config.toml
dataset = "rendered landscapes of hills, water and sky"
image_size = 32
kernel_size = 3
stem = "single"
epochs = 11.5
Rows from block 4, named by matrix and row number. Each number is 128 + 24 x the weight over the matrix's rms, rounded and kept within 0 to 255. All counts start at 0. Numbers have three digits each.
# convs2: project pointwise conv (model.blocks.4.convs.2.weight, 96x288x1x1), inputs 216-287
convs2.52:113126117118151134141087112130153119098094125121156127149140107129110160126152101091083125089163137133104135140114138156141097086079157109167119104091118148137076135120133149160151119124114125099133140130109096135126
convs2.53:168121134088092117101160106099110113152136101104112149105110106120123117120130098138126113125146138098135152117086111131116082142152137152116115098152142117140155142193140114152159126190187143095132116109104080109145
convs2.54:151141162146072146172156171139119137130141136119124167125161147121201168145125113145141146175075104139134112116162113127135137160114101130131131097182170099144111120131135142127125117184103123097118128118114087123147
convs2.55:141111113113122123120097113147137155124143176096165146138146089089082189117194114100076098114117176076124144105101131177131136148117116119135124136115137154128119166136125136127146086168167113123129104119110107098112
convs2.56:194173127146159121151149116155106103108149152082155159149152131109151151102156111140142147138129148090154107151118107151126151117121169095100144099123109174141133153095140110144114110152136106139134095130100123200126
convs2.57:120146134118113106108088167128163127076153103113136116133165143117146113120129128086117166106126128099126129152134107125131150134083117074124166114172143136156098145111096158130122103147139114134112114108152125150121
convs2.58:127131139203119138199117158118100140132123149096098123110121114134152070084106092132112111138111100111141128101142142109137134153149147144158146144130108108142123118147123132140086138094060098131121125084136136132133
convs2.59:115097101205115159196116109099156148188110179098116160122057135114131090126103127124103097115152127115117124103122133135086185095157119129135128097139132145130131159189156094129104158101140134149105149121101104130130
convs2.60:121107131115174130119121089107128123126127136107129126150176104115109078138165134109122109083148173082125146094087158169103118129110137123119122127090086138148153149147095131121153107117159101082139120130160142134115
convs2.61:141103108110152149083179139122128144056110137149082152127126127139085089123097131136108154148149104112196157143132127099108109106087149130150174178157114137168128178072107116123169140109136191120098141126171134144114
convs2.62:088117155150155137182160178142118142112154132127153143129109094122202092150154126105189137103101130120141118144136158147161117137098101094134141142162111161146180088147132148135146141159132122154131147127107115123145
convs2.63:153130163124153083136119121081146123076102116111133095120132115117095110115157101113107107130117100153102165106135139136175118125157161132200109104127120127148130178108138094126131139108147109158143073092090123149136
convs2.64:127133114166087122144132132105129104146103094099148115129114127121084139125129070090122132095110119137129137130108159142140083098130146105138107087096110160123093104125139103124131162112175121118139131141137120137132
convs2.65:160102132063107093082162126092105141148141112127120123128145107121134088141154134159115117153151073134106149101157133121126108136175120109123121116149102113107149125170118060086111130132159166150121128114106154099156
convs2.66:122131077057141134071115147133073133198149146116162110140128149158107134122153111135119092122156159130118159132091153122092136131139138136158136119073131175074128174129107099120116123103103136107166110170108146107114
convs2.67:067085129147096118156120117179128103152143135164127115178102152101170152161107116064106150131105157143143117146130130135125185140129125167139122103129182141126121123116130162148116114146096190112141136118151078120128
convs2.68:135105095149159153129104145096121160133170112122141141123139137121116065149110127145120077111154130131128138136124167131129113092142127118167154109147115136136130168099122090121146156073099133114112143119110127122125
convs2.69:169105103100095091107131169123147132093112137098112109114159114117119103125155112121093113161167106094108181127100122110138056123168163133141120124139105174121139151109106094127121122106165160152111075132103097148129
convs2.70:154104103184146151170122152093124126118146117118137160118141107139160118102189173137123108111089137125124129108123152154126094116149151110102100160171098152110137087121113119127137117150112063160138139156123145148107
convs2.71:145141131061116136102117179121143149126174150125146153124159122097173124129137086146125150121166132139101181117114132147132098130127093146114119105112153131118138143161135124163106145166145156119110141128099114081152
convs2.72:120133127118161123135113140121083160132126129107142148128123166123108099116139083117102149087146088143090138150127122085108157131127119130120132089119113170138111122119093134126137125096122149144145153145149102143138
convs2.73:151110149164137130166131101135125122127121150135095163134116086129107144127151089150116105157146111072117119121130138116154144140126080134146116088130114161178149143128138100111102085141114141134127153116097106125124
convs2.74:140157152193119106182130141138138110150145081136106132136093144120121166140105150173171128150121110119094122138111133057133115131149131110129138172156129131126131099132133136105113141084111110176119115117136134153129
convs2.75:129126140086120100070155141137135171133141143153135123095149141159114153130126131143105132146130123138135178146121135143129148130112111120136125106158117134117115115118092114100108143095154119135120121132172127148149
convs2.76:114131112128080119143130145151156122126123118132098106135123167141130141161095171167165089139141153146125102141138107093078144170139101117103154174124099124137136107140137146084136147064116138142145116097122156063113
convs2.77:153146133081095154083104155127123113186139152110116134139153111115088174123127136172140094163115115110147137121106128123126098110159122167117109118151138161111087134104157133111169123125163151098122097118099119103110
convs2.78:121103131092139120116109154096095148160109112090138053118118168144154115158087114148102128140101073104108123124131169108120118111175134122123153133100079128131117121128101111124082148099124144085126121106146146109126
convs2.79:166141132102133132110094143137144137128110074136147128084161119189112144136135157127133124145132119126106123119129092123138105123150156114112148144115144121104153122126112089096107152152149122114173155134144156104128
convs2.80:138142125179107135169089157133169111076126126110145143140140094096183126112138148054118126157099108152133120100120107140167154158094154117109101162173174104121095094101147158136126132122125124159137095108089110155116
convs2.81:170127100172082105150123166128115105155153123140104160116135172114125126083108151152143130187113101136127148125094107117134144145157124134111117132147121109142112090148142114109163124096110123202116114126095101120115
convs2.82:132154159151122158149112187144170099089131097116122125102143063151108109130124102101133134083104136120113098116125116163110143152092109097099153121150130103114126123183140144113150147136115093138114171115145089122133
convs2.83:127137112182128119142125176161177155130104096135119104107142165158099143133088121118107151161169130165137119162153123106086165144123110132094154123099122157120119115096109171117123131087094131134138141153164123127110
convs2.84:132120123158096123190120086135107047157154133131129158132119103091142110125093131158122097119131126154129092113128141138155139121134107153137103120118163079139112086157160118146095158118123109125106143102117148113117
convs2.85:170127109096109102105164123079148151096157108116152135115162114101149096115135110196139145139160134110151105107126131117120094158171139137111116158136120162116161122153076104089124127120194133150120118119113100122144
convs2.86:142147172118133111096122104121109126113142163142116114124135120108091132134133130148123156120107103131139158116113121125167142107119101131138102111109145114171109143137174134122155106202134137129109115141138133159122
convs2.87:176164155132168127163076104108144151124133125157161128159125126143130136090125147097114141143125117121118131132170074123159105105077141151143148133121133112114134124160151145111116162098131108130124170135133126139169
convs2.88:127131143066137136099106142115124109091122149118168131146142121140115054113122104142120158135148128105161140149128120163132094125129140143143126095118144095143119162102115095139101173143159125120144137123114099142157
convs2.89:129122137075129077090140129099121145102152114139137103113166107118142100132133167131161111115133098125104163118104106144148109122177115126106125140141122132125136167140142103125122153109185095152130121117125144140135
convs2.90:116144107147102086140133162118133118143159124094172085126103098134158085121127088082117101090130113093115140090125115165126111103147124106162109127136127142111128141143111124124169123142118126105178077159109100130098